From a checkpoint of a small image inpainting model: 0.592M parameters, batches of 64.
Rows from block 2 of a small image inpainting model, named by matrix and row number. Rows with one number belong to one channel. Each number is 128 + 32 x the weight over its row's rms, rounded and kept within 0 to 255. All counts start at 0.
Before each channel's rows are labels from the 100 images, of 14976, where the channel reaches its highest value: "top examples" is what is common among them; "lies over" is the class under the peak. Only what is clearly more common there than usual is listed. The data: simulated grey scan slices of phantoms with and without marks. In brackets: how many of the 100.
# convs0: first 3x3 conv (model.blocks.2.convs.0.weight, 64x64x3x3, each kernel summed), inputs 0-63
# convs1: second 3x3 conv (model.blocks.2.convs.1.weight, 64x64x3x3, transposed, each kernel summed), outputs 0-63

top examples: limb (80)
lies over: soft tissue (87)
convs0.35 [135 107 135 169  97 123  19 148  73 104 148 178 116 103 104 110 106 117 116  94 110 170 147 130 123 100 125  81  98 145 125  81 135 156 115  96 105 113 126 152 123 103 134  78 185 182 143 109 189 109 153 107 139 145 125 152 122 123  86 118 169 172  67  79]
convs1.35 [ 86 128  84 100 153 130 164  56 115 132 156 182 159 134 187 111 129 131  65  89 167 130  98 161 137 141  83 158 117 141 191 173  97 129 124 115 140 123  80  99 185 139 142 125 110 134 185 137  53 133 164 154 146 146 144 183 145  94 121 110  99 119 129 156]

top examples: limb (73)
lies over: bone (84)
convs0.18 [ 77 110  77 139 128  91  82 121 121  77 113 111 141  98 113 139  85 167 106  95 131 102 138 129 104 146  72 186 110 167 132 149 149 138 142  66 155  95 100 149 116 123  95 108 173 176 127  91 110  57 141  69 121  90 130 136 176  89 115 101 161 188 159 105]
convs1.18 [141 117 117 154 155  84 165 200 134 137 203 166 115 107 112 120 151  99 108 142 132 107  88 156 109 160 170 103 132  83 131 131 137 123  89 154  98 156  90  75  66 115  71 139  92  99 139  62 139 162 123 125 138 150 116  77 108 159 155 154  68 137  72 143]

top examples: belly (65)
lies over: soft tissue (58); bone (28)
convs0.7 [203 132 145 161 129 103 132 128 138 134  84  58 122 116 144 143 130 164 152 104 124 132 171 136 171 155 133 171 117  84 105 124 145 114 127  92 119  88 126  84  88 134 144  87 238 139 141  87 105 123 144 155 107 143 176 145 184  87 121 108 111  75 170 153]
convs1.7 [ 98  95 122 136 125 119  66 110 112 145  97 153 112  57 155 101 109 169 118 209 143 155  91 135 151  92 117 102 153 122 100  79  74 155 100 111 145 145 112 131 161 110 122 142  76 188 123 132 126 128 124 143 139  96  91  68  77 131 147 167 145 207  85 126]

top examples: noisy (70); head (63)
lies over: lung or cavity (57)
convs0.52 [108 173 143 145 124 118 117 140 111 118 132 202 109 126 131 127 153 130 110 108 129 157 131 141 183 136  26  89 112 177 156 121 101 144 109 175 143 134 111 100 151 131 101 105 151 190 130 126 147 113 128 113  71 126 148 160 186  60  80 116 159  89 199 104]
convs1.52 [151  96 121 187  53 101 152 149  91 140 189 129 140 124 131 151 124 111 166 147 138 131 128 139 120  87 179 169 121 138 152 188 152 126 155 137 166 130  84  67  37 138 138 133 100  91 135 146 154 127 105 154 126  59 127 111 142 109  82  75 117  81 129 129]

top examples: limb (60)
lies over: bone (100)
convs0.34 [139 114 140 132 154  70  18 126 132  67 143 125 134 107  87 103 113 141  75 126 127 117  99 174 144 143 100 103 131 174 135 112 151  78 113  99 115 110 105 169 122 124  80 100 200 133 156 112 134 100 149 104 125 124  78 107 136 110 151 133 142  53 180  97]
convs1.34 [108 125 117  64 101  91 146 133 103 104 129 103 135 159 159 146 115 158 169 120 155 130 130 100 130 162 107 118 116 119 108 155  85 178 134 111  93 136 142  46 104 106 140 194  84 137  75 112  58 100 106 148 106 118 157 137 136 122  24  85  91 157 108 142]

top examples: head (81)
lies over: bone (34)
convs0.10 [110  68 113 152 143 143 126 125  79  94 131 155 120 139 120 173 133 138  88  99 112 137 150 121 131 114 107 103 186 171 129 130 132 118 146  87 107  86  89 145 157 101 108 113 186 171 167  67 107 164 107  71  90 125 195 135 175 109  80  88 109 107 177  65]
convs1.10 [131 158 137  88 186 113  69  81 143 136  89  90  68 164 123  33 127 100 146 191 158 189  86 121 100 146 100 141  99 110 135 104 134 103 139 147 160 150 134 157 133 108 158  94 128 135 110 177 113 145 144 142 135 175 146 127 127  88 146 124 167 140  87  71]

top examples: limb (83)
lies over: bone (77)
convs0.40 [136  99 167 135 175  90 130 118 118 124  92 117 117  69 127 136  90 185 126  77 108 102 111 128 107 146  71 103  85 169 116 113 152 164  88  58 154  61 118 144  97 130  78  93 158 118 154 147 106 101  83 168 130  54 127 149 186 134 122  88 130 133 150 131]
convs1.40 [109 142 120 149  73 142  80 111 156 134  91 139 102 116 108 111 133  71 157 143 138 125 106 115 161  80 117  81 150  59 177  84 120 101  95 101 124 190 185 113 197 115  92 141 152 131  70 134 166 163 137  89 133 157  90 142 122 136 133 131  81 119 143  58]

top examples: noisy (97); chest (62)
lies over: lung or cavity (75)
convs0.33 [110 116  65 121 104 123  73 122 141 122 116 157  88 145 102  58 123  80 115 111 103 103  83  99  99  74 160 117 179 165 130 125 127  87 166 199 130 117  63 161 148  99 113 124 147 168 127 117 218  78 113 118 102 105 120 155 127 108 124 116 121 108 115  90]
convs1.33 [ 74  95  67 184  77 109 140 178 133 119  97  98 158  93 141 211 160 132 138 146 119 165 112 121 119 142 176 159  91 120 136 177 122 145 134  86  90 142 118 142  65 138  71 159 126  93 172 153 184 164 167 127 129  91 100 134 124 126 142 113 112 170 142 116]

top examples: chest (95)
lies over: bone (52)
convs0.57 [143 119 168  46 106 120 123 102 162 168 150 135  70 136 129 119 154 108 101  80  66 146 115  68  95 101  83 111 103 124 131  54 159 153 117 150 121 125  95 167 165 105 109  82 156 169  79  99 125 124 143 129 101  78 173 113 151  65 117 123 103 115 136 144]
convs1.57 [ 67 191 140 136 157 187  99 149 125 121 114 137 128 118 109 111  74 169 147 142 144  88 167 110 151 150 101 113 181 191 131 200 123  63 105  91 113 106 163  74 144 105 154 145 130 123  92 152 121 133 152 129 153 161  32 121 129 137 119 113 143 130 158 140]

top examples: limb (79)
lies over: bone (61)
convs0.47 [202 139 153 188 138 139  80 107 133 124 133 150 172 131  82  98 131 130 130 113 123 126  48 100 175 105 151 100 124 117 127 130 104  98 134  79 121  63 128  95 136 105 131 186 157 121 100  70 123  68 199 128  95  98 139 139 123 148 161 180 105 104 110 159]
convs1.47 [ 88 109  92  91 147 133  90 124 105 129 119 153 136  53 106 123 106  67  94 106 134 138 127 128  99 110 108 153 130 163 103  97 115 118  96 172  71 162 103 121 129 160  60  72  91 135 186 101  84 140 135  41 147 135  70 165 115 123 123 114 132  92 103 107]

top examples: limb (98)
lies over: organ (82)
convs0.3 [138  88 147 234 120 115 103  88  72 157  96 137 108 155 139 148  95 157 103 132 135  71  99 131 145 161 107 119  80 128 169 117 118 134 135  95 121  83 116 119 114 132 132 123 223 176 121  59 114  82 133 126 151 134 146 158 150  68 162 137 121 100 123 117]
convs1.3 [160 101 145 136 176 159 115 166 136 137 114 100 109 106 111  61  98 100 107 152 101  97 139  94  50 124 227 116 129 104 129 110 153  67 138 201 126 153 162 171 164 121 111  85 133  89 130 143 123 128  82 138 133 119  82 107  86 113 112 130 135  87 102 155]

top examples: chest (99)
lies over: lung or cavity (78)
convs0.8 [125  87 104 158 119 107 146 105 151  99 113 123  82  67 123  82  72 127  71  69  83  91 105 128 179 125 116 138 109 139 170  88 142 113 124  96 118 125  61 166 120  91 100  80 149 152 195 152 113 157 101 123 121 122 131 131 194  74 145  80 145 116 151 125]
convs1.8 [ 97 135 118 138 181 121  97 127 143 138 156 166 126 189 115 202 168 135 179 157 152 120 116 118 137  94 175 135 160 169 150 122 174 194 126 177 196 112 172 175 120 146 159 112 187 143  82 106 126 106 134 144 148 131  98 108  99 175 154 153  94 148  95 150]

top examples: head (68)
lies over: bone (69)
convs0.32 [137 149 158 158 132 169  99 102 137 120 110 130 105 133  67 104  98  91 137 151 131  56 169 140 167  80 159 135  68  78 112  54 118  87 151 162 136 113  89 168 130 149 111  99 154 176 156  77 134 108  93 165 124 140  96 114 176  88  93 148 112  85  94 124]
convs1.32 [127 101 123 145 125 107 138 170  54 157 154 160 100 119 161 141 117 145 118 153  75 182 145 140 117 167 110 131 182 125 119 111 181 137 111 115 124 156 137  98 113 129  76 107  87 153 179 159 188  59 175  79  72 116 161 177 125 104 146 115  94 138 171 159]

top examples: ring (58); chest (52)
lies over: mark (65); bone (30)
convs0.16 [134 108  73 111  88 152 107 108 126 156 102 155  61 104 141 103 101 137 139  76 133  99 135 126 173 117  84 131 167 101 168 148 124 161 103  61 142  39  77 147 147 136  87 111 188 209 138  95 123 123 142  99 120 128  91 155 132 119 155 103 122 142 154  90]
convs1.16 [130 156 114 149 120 107 156 169 124 123 175 148 121 141 107 160 160 102 130 124 117 164 159 125 140 105 195 152  73 176 120 186 165 144 171 144 125 133 141 144  86 125 136 110 138 112 116 112 229 124  95 173 121 110 220 119 137  66 160 116  97 140 144  78]

top examples: limb (63); several spots (42)
lies over: mark (37)
convs0.23 [153  95  94 164 157 113 104 122 186 119 107 180  67 145 115 128 136  88 121 155 124  54 114 138 137  81 141 143  99 128 117 157 132  68 148  89 118  56  65 128  95 156 111 110 174 111 120 109 187  71  78  99 147 124 172 106 160 126 133 164 151 114 118 130]
convs1.23 [ 92 114 165 135  94 129 168 163 152 155  93 122 147 112  91 162 184 115 129 129 137 134 129 133 120  94 204 137 121 108 141 126 245 112 117 119 150 164 147 153 187  80 119 155 111 164 123 113 156 132 147 160 115  87 100  96  67 117  82  98  92 124 143  83]

top examples: dark spot (40)
lies over: lung or cavity (45)
convs0.60 [ 93 104 147 131  97 162 163  79 106 148 123 115 129  85 111 140 130 131 104 111 102 109  72  87 143 142 108 155 130 163 111 112  84 147  86 107 150 108  76 155 105  81 139 103 150 143 106 165  89 115  84 142  62 139 110 103 213 129 181 112  47 135  80 162]
convs1.60 [120 139 107 135  81 117  86 146 154  66 147  74  84 143 162 128 168  67 145 147 144 121 143  85 113 139  99 161  76 112 151 156 166 121 143 127 125 111 118  80  54 123 113  83  42 167 160 114 117 140  82 128 137 107 122 153 114 109  76 113 169  86 157  99]

top examples: chest (55)
lies over: air (51)
convs0.61 [114  99 114 151 134  78 158  92 137  77 134 138  74  62 103 129  85 103 115 104  97  91 137 157 142 120  76  83 102 179 136 135 116 119 107 107 110  79 109 159 123  87 103 116 166 190 128  72 122 104 134 131  57  88  90 103 144 116 168 150 112 108 188  89]
convs1.61 [143 155 144 122 180 170 114 130 133 151 121 164 126 183 156  86 114 155  87 139 137 121 107 137 185 113 108 103 120 188 130 138 131 180 177 146 193 136  85 136 124 176 175  67 131 111 148 153 128 124 110 145 144 184 184 125  90 173 115 198  98 173 109 142]

top examples: head (64)
lies over: lung or cavity (96)
convs0.2 [140  67 115 158 156 143  88 100 143 114 102  51  98 107  99 145  81 114 137  77 142  51  91  91 143 129 133 152 122 132 171 172 125 125 130  77 139 116  67 159 116  99  80 110 173 159 136 137  97 128 125 123  96  97  91 127 163  94 169 102  59 147 144 118]
convs1.2 [159 161 144 126 190  98 137 171 154 183 136 185 162 132 136  61 158 165  94 146 132 143 169 128 146 110  68 155 115 132 184  70 116 194 140 116 158 123 124 115 125 147 163 145 161 148 105 104  52 146 139 146 133 140 204 146 117 102 159 139 136 140 102 154]

top examples: noisy (83); chest (82)
lies over: soft tissue (51)
convs0.55 [ 46 125 127 120  82 117  87  82 175 160 107 154 172 136 149  95 112 105 112  73 118  73 103  81 135  91  80 132 104 133 145 106 160 108 167 119 139 146  56 161 144 146 149 135 160 165 132 112 138  89  85 135  80  93 134 143 133  62  99  80 159 151 132 139]
convs1.55 [162 124 121 106 142 126 195 134 131 126 124 161 139 100  95 164  58 182 150 135 169  66 112 183 165 201 126 123 124 118 135 156 153 128  71  90 189 175 108 144  85 144 113  94 155 131 118 114 102 113 146 124 133 167 139 127 201 178 104 168 123 140 124 114]

top examples: several spots (87); chest (76)
lies over: mark (100)
convs0.1 [127  94 107 152 157 127  91  79 119 101 135  91 116 128 131 121 129 104  77 100 136 131  91  88 157 167  94  68  79 163 163  98 127 127 130 100 153  66 101 101  84 163 135  80 179 125 137 149  80 156 107 125  69 129 140  96 172  37 145 119 102 165 142 130]
convs1.1 [137 144 129  98 106 129 100  74 119  64  34  92 156  83 135  81 125 143 157 129 118 101 127 141 120 133 137 163 113 131  94 133 163  52 101 115 131 149 149  91 161  52  73 132 118 146 120 112 109 152  68 121 124  80  50 137 131 129 102 111 130 139 106 111]